A small multi-label image tagger, trained from scratch: layers 10, norm rmsnorm.
Rows from block 5, named by matrix and row number. Rows with one number belong to one neuron. Each number is 500 + 50 x the weight over its row's rms, rounded and kept within 0 to 999. All counts start at 0. Numbers have three digits each. After the name is the row's rms in percent of the matrix's.
# fc1: MLP up (model.blocks.5.mlp.fc1.weight, 1024x512), inputs 258-343
# fc2: MLP down (model.blocks.5.mlp.fc2.weight, 512x1024, transposed), outputs 258-343
fc1.138 094:543541605554524485511517442635401441513436528431456465473424436471483422586524530588491528500463554544491572458486520536619445484563522591499488399481416464511508477599475497520579458471487551532543608493510505481568524468438523553528612543476479577529449574
fc2.138 098:512561448480467467448555512482584555452496473470563570503552507511430509575432520526492521397539519483524435451541528449465543487468492549511513490553562582471493535553434423517512540533522442545425465402463465542412570534520517410546567438563453445517541504
fc1.139 087:584566522435615504429427477434503536509615549578564478514533574492538499555495489569487494568594554574494491524497504569484445435470540423450505426513525467511410441548520577447596538526498475501535519493478469540484510563568607555576529581485578542548541518
fc2.139 087:583516456496482461561520492462412423436421555463491485428475461562421514481479448512470472450484510411498381492523539435482535484494491490618484504476589493521556441416411544473361541501543504540549527478445469564533551501569534341523429565358534578493411497
fc1.140 108:559519577454448548542510445375467580587468472555438449536472449603526446483600545576452466540646462540466412478564504463423571492509495543404509456539483560474482539532473552462510522490580549527560466535399589434478418421477470508550530503478513531538583522
fc2.140 096:508460485563474428618555519548498586467552430452565468533501498555473550554528453426526491562449563573589482487400510592461475536494525500404504466592471490501518459488494518492501537569618465519504423464470455508537436483463549453486465563470498488546516475
fc1.141 119:538468501468521598421546526474544452459464489514447473453549444545505516455542527440544491543433477578438486554527510479393458512452519506477522522474511553544528544540421538444586481428520487564422549585448539578502444521382459459514522491545542440477606490
fc2.141 126:562519442460386500562526438429452451530421516490423488492511492477557472527451457470435486536551405428585392508444497494526584469474530444574516506457445530540441515540369402505574473464561472448609458383518490586427523401595440530522424497527508508504448414
fc1.142 097:553500450564405619532515570597474573462504525525411475505596398424483450458448476417549393565538459516504510584539496535376462486470493496609580481455593491490580383503470535534464634524526557518481550521475498496537528610455502423522583457577462496551482523
fc2.142 095:468504519502563475478501530427448495471466560504551451487520446511406464561578545583540463493518520553505477526522491450499459386475446509497505418499509462537419450394528412544567469552531496555516564514451506436440494388399521562518466473556579469404481476
fc1.143 105:434566516493473518533501507554457492558562385543474511514554525498486543370392469498412545498479500496464407661503406470429473465483504548418431544437515519510487479525512581509503505522529400506548474490533479586476548535438523582476538518545477532624527429
fc2.143 109:503548492561514620486518494501532559476486501523499547566544492503456608564536525484569463415388537565498485402444550493512463533515518501525516474532437367508436509483455499554460461515389475533541559563586445508555587519457499539429486482407514528413563539
fc1.144 102:548475571430436414484579515552506484386448495534500480516556413512513554457563607460445521425441484585561533457549444482508487444497523455514591323532492510396466473490467462506415521477561493465445451623418438504494533407513489510554495489491463504458454447
fc2.144 100:438460452482551516477522626493490468546491421508469509468448449439484478474525487506539468462496459388487609452589492523478510482532610511527567535472551450456395542565504479502444566469513641514383511481478516466460465483523421433520487591407398471532560462
fc1.145 113:572481440488487498581464542558509479472518467563481547460561507359511477526477500421512502463446492467478415516524510521438499493544427445524512479492417455520465509530468515502526467474519506475515522558596494451562519485558494602452492569521526471523439441
fc2.145 118:503466481576494479493482516428550518557574527616556470446397503552423551560443505477471538502482496494555484500442592495508503560542585463524435514454514470445528533496486440514538481451549488432571501502519506475499501590486578477523424483499530487489553503
fc1.146 098:499440491388482496434455392469487534525472555482612431523460508511475495640483578471477551531544522478468481521488563501500483472548525538535562462449435460469544471561509475427413495490599470420554498424458518591528488519520503535476487516506569537501515501
fc2.146 084:400444493577515589501608495539561482448476500483359540515483523503496443539563507457469420506524437408554480491492544486426362517530467518567610494421618567524413454485398499474453533493562572516505452462433475456489520440610504533515551498506543488460552513
fc1.147 096:526507503451531528613540554495453531472400598566499534493448458483527486596476478485475527501463464493484545563401491495453483458458544512555448578451612506541468541420434480534505485500521505390522492518441508513454527525632421504503461459485442463480548552
fc2.147 098:507502491526519538496471482554531486478415504453481528455489475468469560490526494517446574558445456471344556553596498484532404458467514427439474522556575549499562437488464537417426449503466510450538464509583500508454540570492433467509553502487547552476482543
fc1.148 108:447553507449532547523508352510606513403492557444447498482589518478433507402501517476469483564580524570461437605414596507499542460492500441458569522486416418453515429480516449496550453483565525431508454538507478439583442455426527427391446506509592491423424601
fc2.148 115:455475536493425505456539518561471416558492485474507485589447445488522531526492509492483474491528488479558425388454483412451507423520410546443461587474427495459519471489419535451551516508464568549464593492482509478477420585533534464460582521479475474548493534
fc1.149 084:507561444541504509501522449555552499600571544459457494546540494532442470495538484452487448435449528554562439501481418476518495588397458535489485424466538425529601526550489479502533438420414513489597486454576455516545530385525449496522531573458456495416538488
fc2.149 090:499549511551476503497469504545443409543531481510537508446478477443545455453508510570478471521498490476453524494473490512434468508517450451474496589423531494494485493590533536563528533495525402542413471605478551475421559502562453438512513400489550461498502542
fc1.150 102:504502533481433520525496480453548560488496415502453523519543464561496512472534511481452569492556459525445517430521374538445557593527502504518447507558550504476517519502547516583494472474423512492552472592482526381503425577568518515512497516429582530555537395
fc2.150 110:376520434487537459454466482444517571480492515571469519545540493474516597445515473535481501510530513526457528498448541512470463533459589511473537472489498560466525467525551463520524501527564515505538577508489467432472557550381479385451429506532466513476548472
fc1.151 096:468485571412474480454506461499504638541487480567596499536530478427563565448507410456502541424511420554497469519418519502508517411482489496566584446529575539460482639560428495461466445466500453527473454493397500490492489454536517555454549431566460531520579467
fc2.151 110:501503480517502504469569513444475508419509527565448534579528481510497531526501509507562450478409479482443500487584453466511556538466476510497475473516527501462517472544540476544439551524544583445510536475439589471525488508514486547574458473480555474417444477
fc1.152 105:576413405416490520493530470545454539436409510471528513537423486454400389443455414478459521530516530492473530471462500467535502538449515469558504519585387639473560526517556496525529503491523408528462552495460497513581512475504557412522437519549554486493414460
fc2.152 094:500589567562438540544508454522487552478473560561507503501513532455398500464516469502475463475531596565646445484527548577474535522523598539437497533470530499492531601505493535506566530467557466469472567513517554485531506635531515529436453520471574504604476513
fc1.153 101:548485462599503482596492433578504514470480584573518567521484562435528488483519406531470420503584507470440526454516567487507495556517479485483500512508439436510528533441574545443500486461543539606516565435568515464561497565483575452559533433452387491476525541
fc2.153 097:506515497490492512405536536453481475512507496474480507530496470497599396460363444484537452567539474434498463455529530549431492530497449389507403591466548482425466544475439495512488473512520413498545498484506543569477532439533481482538546556495473455530503469
fc1.154 092:434497409495477464508554634525467531478446489446508588541555394421466595350438525569512568508517525481484465474478519615544529452500558448482476495566488526566512355589483556411522531620537535497488466404504507549502599447381523473516486536510554563561433546
fc2.154 090:542513412592447473449486414500498476596507480525462533394528527496523568489452533495436445474445387572599446614579547526556476472423494477495485496462507505529428523409495518529419533429342535542549553453465437491575565528496498526442418500477477566557570491
fc1.155 094:524433488563560487494439492526523564523535567543545539389593420438475531527512434512555470503504485488422563434506485643505546516531473597496459425470511458569513520535484528533487453529566502526474535558522499545590490485402514454530554477416496488459495433
fc2.155 094:588494495593559517451452560552408449471459581540508438530460530527516509456468404569455481544478495528554568543409443483548558524630521456515531494529475501467484434469442529459491536560516554447515526539424529544462486487428509523464440536486505494459416430
fc1.156 102:502499503503515510509503514529443523541494530508548468511500404611606458498421562458520455444479467483518558501480498542516514506561504639491568511558535467530502484486493499450563416488524424465556448431532499548469416539503571428446533472488577619558494559
fc2.156 105:568489448583511462448530493442542443608474486517433462500481505523513483425526497533547504532470519447524478640575548516433510499466484548438530529533535525441499596470470543542516504482424490461351522531455516460562556553524501471462460484501423524572555457
fc1.157 088:571471573607547456487517473505514423444502620516511475469514499552512414567519482532446409615552451443541495465477448486529557505367558510530469533421521590526455516490507473464539464505445471438424472523517524479503559603560528402597536478504518502388566576
fc2.157 091:533525554510513508448511468562459567551596457484451500631435544455446435561473359462560509447537510475527437518515489554553451585513509515515458486414512466459501471497505436510532467447501558480574431453393445525537531574490471539378473499482497422510397495
fc1.158 110:479555520377526544474452482540500398507494462586537527500595476466552441556518489480467560641574514542465593554552516529593426445506527476507524460549529523535496598483502460517411433501432545448558483586512545504503475518426566516461469439451540470570549471
fc2.158 102:540528519522581457430473550482453547459565516512523532480416502446490641567539487407548497573470439556480533538478532434486598496445478469541437447431541501531474459600448559499495489518545501424432492530374536422495473510470578514503527477461442621456575508
fc1.159 098:440452544487517476531522408438438561539481485461455510515420505511547521378468479474440494482511499482525495447468522481526560509546430467470471556501477525507438425480594447502443481431498497564504501503570537558542469397469424459524465456498338496510514502
fc2.159 096:520561471535475526526513469459534419503503577465549560451542463479523485457520492547506496512494514580506510629540420412441507582474520555473486645515524403489489507561524440510514528499455481504542487459583590472473565541571512551454462589413534450614449482
fc1.160 100:520400604526583468574541553600460518588583543514579533506431487499492544466502372468474528497347489408459489444423496458435513504428525463569482497404445482484467580535476425573460462424467463588522650512538478490517549532523508498497612453529462481543495601
fc2.160 105:612476434513529477480493565423542517418509519523568527519558533491429463427578512554486524439493505511533544516547514482572400482473478420555475498458479468591488582472471524458513482520470526457491531507473411477441560484524542501445437434431479467520558438
fc1.161 106:510472477443545557530475459450533429474523439475438485508508539551475575488514506420531424519477500483379531438519513518543578418531528447550497463472530453497450441529535545471581553512478505589508630472531512533418447442532478442578502518480493484617502431
fc2.161 102:383490405544489482569557496534525525577562546394514486509483479445452501549520534527523515458561467547491552425513466478490631547515423498516505454428589521422501548500534490505593584513435581510534400462547560480521434468510511568469416448574452462484523524
fc1.162 111:438463512440500461526529569441601471439465505542493569510458500464497503547553564596515490470528457555465476477547541542549454499513501474541468586577508495605453500561540535435484517566432528494578468485495499517445496430520401525648552477436565583526570500
fc2.162 108:595562471453375504640484473468600482522428514525491547484533509514585530462509476505484547517583563519565473569468380469526466513451506515500521425554540504435502562513387410486507446510452457464488489455412476453433498487592465500500518437447598602485506583
fc1.163 075:486505617518452538515463576510514468419503496424490522508436548526528527439582557521522499514491558507473473508449525544434410616466520460554439501451511543524519464565574502473532520386487481416434496390523482493474491483530513413494507405554607474564457476
fc2.163 080:452506583569520525543545459508504413477447485547436466513494471492527558438546494519360437513560499529543518497455392477481579516554357549524560445482481479451444538458589541432474468588436474414508535451459517491577528509552569588427481538489589488522469469
fc1.164 090:469519452427488486536507507561446452494587509392463495450538498433468441527484498495521468532461527531461535497567488494580478548535526575577521468582521442484463512555571340499522450518468536516488442529434478407468522516494469554479492459591423474517504541
fc2.164 085:429499478541505420568479525413613467496539511586508543497527468461486500513484593509483433475470512586560431502491539545557560481488521545423540438527518570457477519535443566407547533604509495491335515485498522529447386471516470517482490458474431547504580414
fc1.165 071:534417527456454518484536498467505589492414444391536450520474488493489491513557434525485488432516553492504548509467533465514411461435575466486515554570414397353537457481496522454450554584480567380484497548438471513404557485506478497537512428576483440460513489
fc2.165 085:479530508507495520527530469556488472504537462524493553500400581526474556533456560460613461566550481549493492505541415541529531508372472529499526566572603481528434596507503533474586545474537534514480531520480612420483519487587614525530460568462538466543450547
fc1.166 106:566516486557377502533523565469545508467460482456540551510376573613544531441471472555498502512524545546513512459476389455407577514451489379481525517471524565433475496492544510578543472493464582419491572435594511440442548532489438508513518509531504443436584539
fc2.166 111:584514498484582542525446457517427558565616576622534560531486606399463465486534443386459519484529459519510482526519466540449493511467449581484403475468504444571483480554553427533504455567472519451528454441481521434555552527558413401463528486463475501502450510
fc1.167 068:497454470527559518447584422473528564519506540526385547457427462547550487533421577578444567609525469566486401477570499583456470557483470501568467494533499464455484502446455464466495426453442520450475495470488502594427440527421467519540439519541498463563501467
fc2.167 076:427486474499413464528539477601435575505502554556534533576537488471386504449550462492451501448505527494491564502533548422449493446584520486436455500545524459505528537409515422542543546530555412567540489577504471492414514576484463521413507466522563556428500503
fc1.168 103:553484559600542500530520580501532456475462478455488517482485522596443579479462492472508450521444453524535505526444518494458544639510477485489426494518437491475431519450528540555406536486470618485519567463515452428452470479518541437438515427497532438507444484
fc2.168 121:538482539484548428529508458540436563547573496523484481491559417536508511495446434421421512397463498470475504520617549592490585545532482536518493491431500524393580486571571505497568451505515444499482428534447501500580477464555495582520491534439482554481536516
fc1.169 095:527517416458442555502511582532417539581493512515472378549490503500421569570413497457480549441457472627461491555534469491479446470500511481523500484586372502475520539487459493424509560492479412466501468501526545483487473505499490531506496420496526455417590449
fc2.169 101:504435482577394500541525409488528524474446415479462474442472401484568475427440446463436470469472506473497402580423464542521569525542525606549520491398507503628485444520501573546512486454408447499453593401481533514490552629482471434494485449475407475538471481
fc1.170 104:498563494582464584477413471565585492570511441503349592532528578583470571475448508471495595655504524439479437503500470507509421585490481491447567467436522535597500501508518400439552505525475547533570497567429489529522519492524509444526467525501497508553491499
fc2.170 108:504499536513452411567431565454509542529484525482523478479482508478594466531552464586487456434534563379499526521555522538494606551541534444508576493550454407471491479588520533523410509476490479551517483444458494412560582417494526431446421501450616546564586508
fc1.171 085:481459517606588438464452484487555540443514447493529494486489470483494545500490401438490507423549606567485445463558394483492582513423459488461521528508539527442491636437614523454564506459536503574520606526514561497454536494532494471442464515516498513498576537
fc2.171 091:533515477478469576532433481535383515484539532531468451459550493470458409553416469490479459490464485461477505433459480499487470525551414492549454498464559544440452421584504599528549527490489543500558509505579488455476485482458564470515472482438501493457495500
fc1.172 094:486579403449510608432470476469484448442466481607529494461515445486478515485398521512510554420494439471435570527492471487521497567503541553524466432412444462520431479523459425563462498467434445476487615475608456448540484429548503525549479512473524535463518450
fc2.172 088:584463447571437589490560483472480501459486464465443482489550475451455538535518466405406470452374499526600478429426521395521483419515467504473482517588519467483583432476492511534593492487496473536521510533527466421462424415536493460533543427577520533377512550
fc1.173 099:553579432436540508527499459491409495584551487472461493532551624509466484544570439541521534549529583462523545470536577491471499565574560454462547500561571458510502517508565550502558550508419496489551592537554508516499524557518468459505438422444479477512533432
fc2.173 107:558501421443401547470531554484523541454590525505565479482479467424494434456484431481483420492481450539569447480501575528477578490479478456454558530489505499487447495555504487531497479481522523456556476460449514546538379564413498523479554493546523522530528494
fc1.174 108:463459551519464434561460522504506532470499492433582502462480501521492531389525492496504529525420463450495482438515441557443481466477509535540501445551553494492521660497477561519460554511416465595475468515573497523461455489489408458460451404486577642563503484
fc2.174 121:422543526506464494331574486510500490394462493495577509569519599453492512519507523455479540472542456487558532483490499447500362406525477626436490583568473474521546434466433559459495514451487436441419543430530552535523528484544438422468460566489424551497477490
fc1.175 074:438510453494464530505469560502477454516463520529456481448503508567467582598499499465516516565534471515438421462569537526529562537418450520541465428560527479374523523497501511451559509485442497507545380492492505534594550523499433593568401498525615453440481440
fc2.175 076:552532565474463458519484510492559539489545446446520579522434502530493352609592503435515439530523392526492546579485499511494479459556499460477393496501533548505546474523454536504454539509505430544502403503545512539484451563469475508419404418442574474432590523
fc1.176 107:472539603480485536507505523498578361555558498531544402454545545565516537517425595523443440460529511450401459551507499551546569521463454523410449443518538481397475505415463463487517505515506531499466410517565522485468515447513569523551473492447463545426544529
fc2.176 108:468498509544538502455531533555468520420545455476552467585540567545422464357327525547459469509493477511645477465465489591533426530555437584464514588442556482573479503631490517434511487451436493499572328453598553514416540535458465477462452475464563476374475518
fc1.177 085:439421397533581450565502481535500509521527522448468501553435517427444444487497552438527449507488529450521479427459522481475523584495489528523524527497492546482447449465546475498533464456481520551490525491527475538442611614471462442554619537480445508483528523
fc2.177 095:523534484551503551450422480535501438555440499464455510480534493562473528448429517488501422525504512510510525417570478465494581509441497523482465410612458456523611569540453470477482440496487546475546539513561559484575492583559514496507580466570479522492469575
fc1.178 107:496471554482532481511492540523508589493516534460427545539427512591521488481452434469444522514494602578484460517483476462481499473562421470463444513498481507518500566464387503487528596533500457551569529454461478553455411532538456439594497492536527526488553539
fc2.178 096:585481552512516496507517513562524464570442528525470547399612583493480600471433551442458420534455502465433476469467531440526523501478524582498553505545545433427516534515540475459468472543534441522502422586454520462499656501475481549578491403427469428492568479
fc1.179 117:511572558476462577492612456511510552495467578483440430489521519526522542489423565497382420547463505483548485470538429498459580443499499562529523531536606549440510482519421526567531534521461510574505530429508516551486493500552545517491468637539482492496552577
fc2.179 107:470482551466567533459515533579508472459481490560555469508515565505426569432456489518470345399499480428533514656510652487459568545562479488512546535448486454590498564445556428482472418533561475460544499524455497565512589477334482488407478549543553570515541466
fc1.180 085:584488465407548410454451453400502496399448555373498594455511543486523422443510458526401487475519466511438507499407490383465489535435505496509598421498473515479518522477447539414536486488526417515502481541565530454469411499432501402608563534563483440552519485
fc2.180 090:403423584492480418486425536595455438536486497581447545532602629470593548528519484549521415498518504440538503552512488538535624492491406490430455569380496529497437440444472365539577517543414577458486497453514557506516468519522564509414450522545542525459525483
fc1.181 102:494498436485457478486547463474416460525506527494503482437407522432652618451411524442565491460478542529482496462416543477445445512556462452533460525526549517462468456546517409570486434421501527466619455491468494484599443505538486499518473548455507493420588545
fc2.181 107:489445538433568531481459454548487504652503497500500426584486561510426485460523439461536492454539416435434491477525486517549495474513403508484543501505479543518482450591454571521459562533464519473449428484480502511552448506451491546497394562481426595478534572
fc1.182 084:476410518483535422454411477421538520490493527484616482517539529499506470476453567432504491504499521478505500480514424536473541514463406520496600467483525617495518585467514468556470567397483513542546496553447450541429445513462525494421535398535429432443441544
fc2.182 082:504575486523455529508470542526571467517520653436496470583551541530492500432441533483468485575478535473533466484495508446607582458529556522536534531474478439531555533436451556477507457384512447511587577505455522325632585374499509439528482416573432488467446539
fc1.183 100:518562467495526462469480501473509567523470474452487497527505571452480474482405602428525541547515425503537495475614469473553558547471500503464544502522507496421564430442464532461377461400444488510480425514472523510473511565517453522516486478461569542423516498
fc2.183 104:473545487577457465483465520471575524520540584551549565361579459433573507464549399493519472473429531458434473491424543463463497538466442479553521546416564446494425541438528512461438449442473565445384439516536511536569433536431454546478421450431486415581529570
fc1.184 122:542411458491472475527493589411419488498390572431444499500463461457468491477570460477481508628502538521440485388574489456495409560470491521538426579505557591376399437509574452556459444540548530590556600600485536525521496461462447630553498496472377487484568486
fc2.184 116:462526532403502508458498554602519478464508505513494544511494502508502462515482500533512583436479533554491527559547512511487511456514483556485540537482509406501559410501436477525468454462618512493553512475549559537537539511561475530560529525479573471467541443
fc1.185 089:486384531583501449564513480533558496525454531492555534514568468505469471501456458447453512513566404514555489492548608445550498394564610554435542494398472549503510447454443470573557482542467586429485441550474464589480509462464563493588530485521463518490600514
fc2.185 097:543406465546609529509399471529436481454525521501488470471532481509482548493455464512455441469473474527512414513458510491493569605463463466480376564590473566460494529427561449509508562536564496534524479469519553479549519542524434459564526495495512520494469498
fc1.186 090:506478555538504568571477509499508507400511467363520424537539492602468550520509521519524422486521432519484474430437488424538491460588533377497462462581471594427472571478545470489498417560528478421498452504521470489556526580474539481563512428373578460443484481
fc2.186 083:499524521422528576453503507528378583539433512452504566405470517510450538493469513438549498567594445603502489485523561533476462573401546533586437554454554573453578502528432475533552650432549468614542576425501446528631507475451539569559496386517473502503489517
fc1.187 094:482519497485540433508497517584506496475569519457389466546434552594507460495495505457509450487521494612486540522582573510531466440495468537498455550434470465585559512539569510486415441438450547457454446556551532517513636507577375477555531515483474525534494509
fc2.187 095:489551444556598479423467534617552382485534466544498525600570452512476512487501476475464509526454417512548464481442501472471396466447537508528531458486492533467550626454458505488466482502596419504503562366517522551466500493513530476547587499467410489527477480
fc1.188 116:536522490433452441514545470507512495503513485543378550541554482469499523512476538490476501505544521473538530548443448488557428486536485591509488445419549469429506506518524579465441419529446515510418492517432474454464579514535558503517521472461586507426504437
fc2.188 103:550537560473396483441459470496479553417504528519510574443500530455424587538357437540474495459471630569520500482525503500487487522503541468434356572597533549451520547508538441486508572519465451528559465443515465510492440522562502522563495499478511437505446422
fc1.189 078:494401513446475561587387437530468468442431504478473463455585490509506384509480610441455482489596608507430500535444469494471494514508548531598432497486471443454478535471567509539493464398475535505508418614438541416567535469514504470559541437520457427495576477
fc2.189 080:517495480483513492526575491570526420629493495489488458486356465509622508539573467514499474510481461494508493466452524499493514410545502412584496515416441575461417533537544505543508514469477444588445502436475523528532507606472499487488577527530425590591443542
fc1.190 092:507512471484402512532511429561554480520564498440526499544508547505536495495460513487484534493390507415499477467536402453478459559440541545531499423445533459549521564484473471512619461413584450452574471532469562482436542473549581540549610449450464532550528485
fc2.190 090:465501504537480474520458442519518506439532560486448431515534544560468508504540531568504548410455504492525560590466492526461426534563563463541512538492573468451489490500401484442488418616485533540551550564473561484473421476407418425462549541501591438486415402
fc1.191 089:466497538391527591550532515502466443485491603490487642415433493597477587611538466520487586545543476469461542426513555472486473446660543522492498397585521449494395543526534465547531431576497444563544518475510498560521376573514514627467530526498517477448506497
fc2.191 087:468497538427551501584560538495480490548454506644531421528505411433499533517366466458510436561449545592565458510538413558501559534515441442538521559516509471495442465468492540518513487356515511504447450501488560568484487400510492496505473531521424487605600570
fc1.192 102:490453552490458520484428521477553530514493513481486537399513465414483526545438476407471499469588426405527511531604473580632556531512421523456409473449473435458513604581489438431576478510423507495485411524453501460468427612475488522580571463513502412519575481
fc2.192 110:498501511471485576490466470409552466564490610512504395515595479457520574476504516490513564537562515537400518430435510518532545428475493401589544468566527406595470547492460457549479532491442486525504572553535512427486395431424469528315403594486443510472476420
fc1.193 106:427590508541533532514507536553508655484581518534527464448395507416439453494509491475420449429553562470585471544549511511573534543498536529419467494405442437477470521434417457429484535520561521510507515490559505552509568554535524443504523567502464445544462458
fc2.193 096:464472491501528566490532498468581473453469563490468506546445476498485524482537535429434568424501446504574441566474453467598582501435491515503533490551506552487530423516483449439509520483484379489457523462463470437447499482505489567546515442521475568455522493
fc1.194 096:401450551458475598535545624550619407471474480474533505517561519476536459467467558448536509480470578556460541480562481523453520513492542427454519561571466519466486527426499456452563434507478464434486627512416451564526437485531491486452495432551567455593478583
fc2.194 097:563467514477472525450544517512434469514579495506569495486461440474484476543501579442566477600525504465577403478456497528567517528545413508483457459376518442502541496463555456500430452532501513567446450463539564510473437426470541495462537507442537546541519564
fc1.195 091:476506507469495434537598418566436481511433532568420448471552519488558612524474491528582476458481444533477501453535506499478436482485553590476537516518428500493519419472494493468585539440560466458514528526518491402447537446548530511448512415505494486533456473
fc2.195 100:490479552523513529449582522423615500533501485578563525581447426435535460447524514502520529522494449450407449479516454522582486604444492543561446533434428467398503549491436495446490449492518626591495427520441392520519474435530531476412494514460551500444489456
fc1.196 093:464398585536435523423439542443525563471443491524398487477387396457496436537583413445445487458657519566469474442487529595484528539614481513434459476411512523533489491490494422415462468552521482375432425463452476427503622472534493415578460407519533473525528514
fc2.196 108:429521465521585469469440558398511492515527523552488524518478526491491452576419443526403483522453571580473592509553513438494430484543472551476456543445471602445514526503527542564526430498468527470553539591509489566476551553534504520364439560469413532486507502
fc1.197 097:577532528484494453489528458452415468418529439363556490486469548519542471504478517454503532396542434469534513431562487510461490596485564503501459498563532426440379424440574457525431456496573500530550509445482460565463492485564473464538563528509514418511501382
fc2.197 094:439547553563440490470534525526620564502536496553474565467525485478655509463551492546530545511424521420602535601444531473420500492505502536550557504480472431498608569443459507475526409466445568432429450532516463567519540517514439516449493509413531479426428660
fc1.198 128:453524505491498530491537422449537490556510508538450468510554453531527497551579528520565557454539459444586543527519449444459493434478522462513492512396489475512494570535507548470541422476513445533465398332460567508554434505407505570522516493493494440541584493
fc2.198 144:465536473597417521516444459486454492421519511442458485473435506450535447447631496528538479468505512593511363561489500426576605491435511572555468510612478475566475413502480508522507432438430518457457479606437473454464527547506442489466502404503467533419514532
fc1.199 107:506478504463466454551489468497425548416502515582540504507530522410401536498573433521571549662492608489469497564607504594581481500582473454492520532482498469518467467460427593460506541471568496481422457509393538507571482492479455526540441491472563529475516618
fc2.199 111:503506489539567492466525532529451472423543565476498519419503513493539544381489524515501451481543496559530426433526479437603569500471470474438417498476557444374495482538468541464488416602489544562526587457492521501537573445474521505508503499546513525408499525
fc1.200 090:441475492530429534505556481379478529517437447509535474511498511546586506362507515551443509507550477548561479456479513565557562457471402412573476491516464478457500510524506453387493520504505502485505437434557501529508461513493535461450411443408496545480537452
fc2.200 089:532494564412546469476501521431439474611558507550525465455465516465462508562480487463476542470538531426515447500494466520442491488529535413473573420431482482557472517524518478494537408465449476477575434527620552483596482471510552508531511437464470534481458495
fc1.201 086:548492547473511460453559431526491554468449559512515468475502466444536466485422478513504549516553583527516513508499408446480556542498459551619480536546562536445432395493495490493476530492461599562498589597559509441530507494476520552478400416523550475477542546
fc2.201 092:476522424477418541491486432502517504438508499457597456553492453481553484508485418509467434480489512467561501458484504534490510424454536536554545380548520549466500483473564567451435585558531474520481562391496507583572535465472442534464492556468487480492472447
fc1.202 109:487522396507462601451488529408426464490504541520557514433454534449586471483520447513507521421620563629530401562438493519517470550471427464468439511500515500463531405422344426538448448507521547534572523502551440514416594505531458568466528483453561492405588503
fc2.202 111:543448467487598489554458514469477529401439436563454463409540543490412491517546560505522452524443411487417495492507449448352464479482487545454532439463561479439492573461481535541538476598458473466492567460536501485434444516540504452509462526475456441575594487
fc1.203 101:534478531441465436547534646522502468475492444445488496479513539550496456497534451498496465527538537609509478577463558548644459613523457535549428455544455534506511608504422542426597502518497465534484505535532526498500447470483564524439505548437537514492441467
fc2.203 109:404471472498468450585510504548564534429554559449560451520578479441522508491542474541452454508479573482485506529496465519548549586459552525416556459605503519517445519420483601498423470509530522468494480506467447487463547573505537474469539508510450495504538460
fc1.204 116:536520431487514438485511512511509491477505552489508486493452511461474482564570494486569527536568478467434473621485451545508513531513572524481326415547537445437501474534564407504590540479475492584486592463539502482506464553531540520490470505507484470540508486
fc2.204 120:627476483640509573478552465577563472489479525555471483571689561471513554552411515553535515551537449499537505546594539496467425505450425513517460510420494395464494561499481525364501521502435488428409615400410454493462506465486520515478503511452431494397461503
fc1.205 072:493468496549580440482572401495490417489578484446626439460519526512501504436541500429465550495427556584488520450459481411437484531507489474466418464521433500506476472508422455524509466526482566552417442452584497492484599393563488494439533536558493453468536544
fc2.205 085:525531457553477567525595579543524566497512530485512488549409494528510444559547494483456470488510416549539488533461496511581568497486486480469516534516595441584500564506567522573525393482572558578549522546577553480491499519404450521550494454516498515558443482
fc1.206 094:546483472496505427432627495513449351458512498422555473439437374485388523508461572430425514553481449520444521430421488549527546481509537529465511495463516443488463419575435485385581499469509522515489438513431411567434455481526573514506516534502448390471494520
fc2.206 090:475462600478525553477629463503505505567497410514521509550550496511437474462539491426577534504506505511519465463456574547468506544522499410586589528500481443525543526522408615465519479567523538464478415454488527460554532532547584627541496484464475538448437412
fc1.207 089:505456490522546508566559599471485547502474464441479558562555523466478450430459525472582412513605480477557597451469543493527447504456508433421393527455475416490525439472514421567539507515476458548419388597442479541516483447513469497480577489515536466489414492
fc2.207 103:532462547488452464492516519495557441479440533481475560558600493452573461425565492563461480516511447466564459581600505542522422453544501489541555583487506482565460562475506565459433495463442461502555486442579464533512491485512471501425512468531442459469464521
fc1.208 112:509511513453551545538335483643568529452535438547526525411551440473503447557467507463481456473535609408386521458484534580491519431509442470466576590453531642522521554550450418491531456526526515538567518573508513536368511441510545574506521478469423465558479541
fc2.208 100:577510567534474523562436607497462505534458487442518364471422489463584522562469391477487482408588524531461477532441517506549575461432542515584466489560516487472459498530556464470452458404430474462477489499479366463528507497510523440517463393549543534519518531
fc1.209 118:540422537585461458422576483446503535387483506609422452484529567582435475448483544485471378555479388588462620445482554485425484407408447520494590479461491469461497482462467427477570565468542533493482521588614451422440481515390516501504488474460488460471461476
fc2.209 133:475572407522455570486422572534523437535496516497477566482418485480461504572487517522471561388483523468381362580588558509428563493456529438496496390473564577518553567467477549533485550514498472543456486400513517503441473497466524436469486473529468533486565532
fc1.210 102:463469440507466484490510468407560508538456441474559561466443513476465430485514499489457488500415403502535582653500488593523571466513538467447465509524515454403495542578480478468474577482484453531576492492453471519532526519493530571448516477547536591449439425
fc2.210 100:511474580510459457430500472467537473561541452504498497452455492497515431479486485564530510536390518481598495411542535518503504504444619550518504512558449495587590578523499508528496539489564416459484544447538514520533573454514536471552515427484543536561524475
fc1.211 105:541449523446496546471586584453438435449493454456416566475519482625396536409599469484554415576570476528454544563597431414522487400521540459541419493408554491479481578527509511437606490512504483371502589547434488554443489507438447465472598523471532474444570483
fc2.211 130:477422449595491497449468367468525493547464453519477519426518450433504491518493486525477570471399584535547547447451554516549530484454473513429511516401541555578554504413514521518428507474558551545539468542475499414441515475439482479495560486476409494520581441
fc1.212 093:440551430441403511556536487490389375457452503443585526460560450450468539439490579473541461472506528545480492563577519492579405524543496512518441529507495446417493460388500428554548455486612490443537533434505453509560535495497494529533525511449481516519412581
fc2.212 103:497465562531543536553509529446521534494624546494549442506487380494523437620491482541463461430466551469482481521498556478439520537498507476545547485475504549547544422446505467469457525512441479481525534543499490483463526483470534473499505555528501488504543441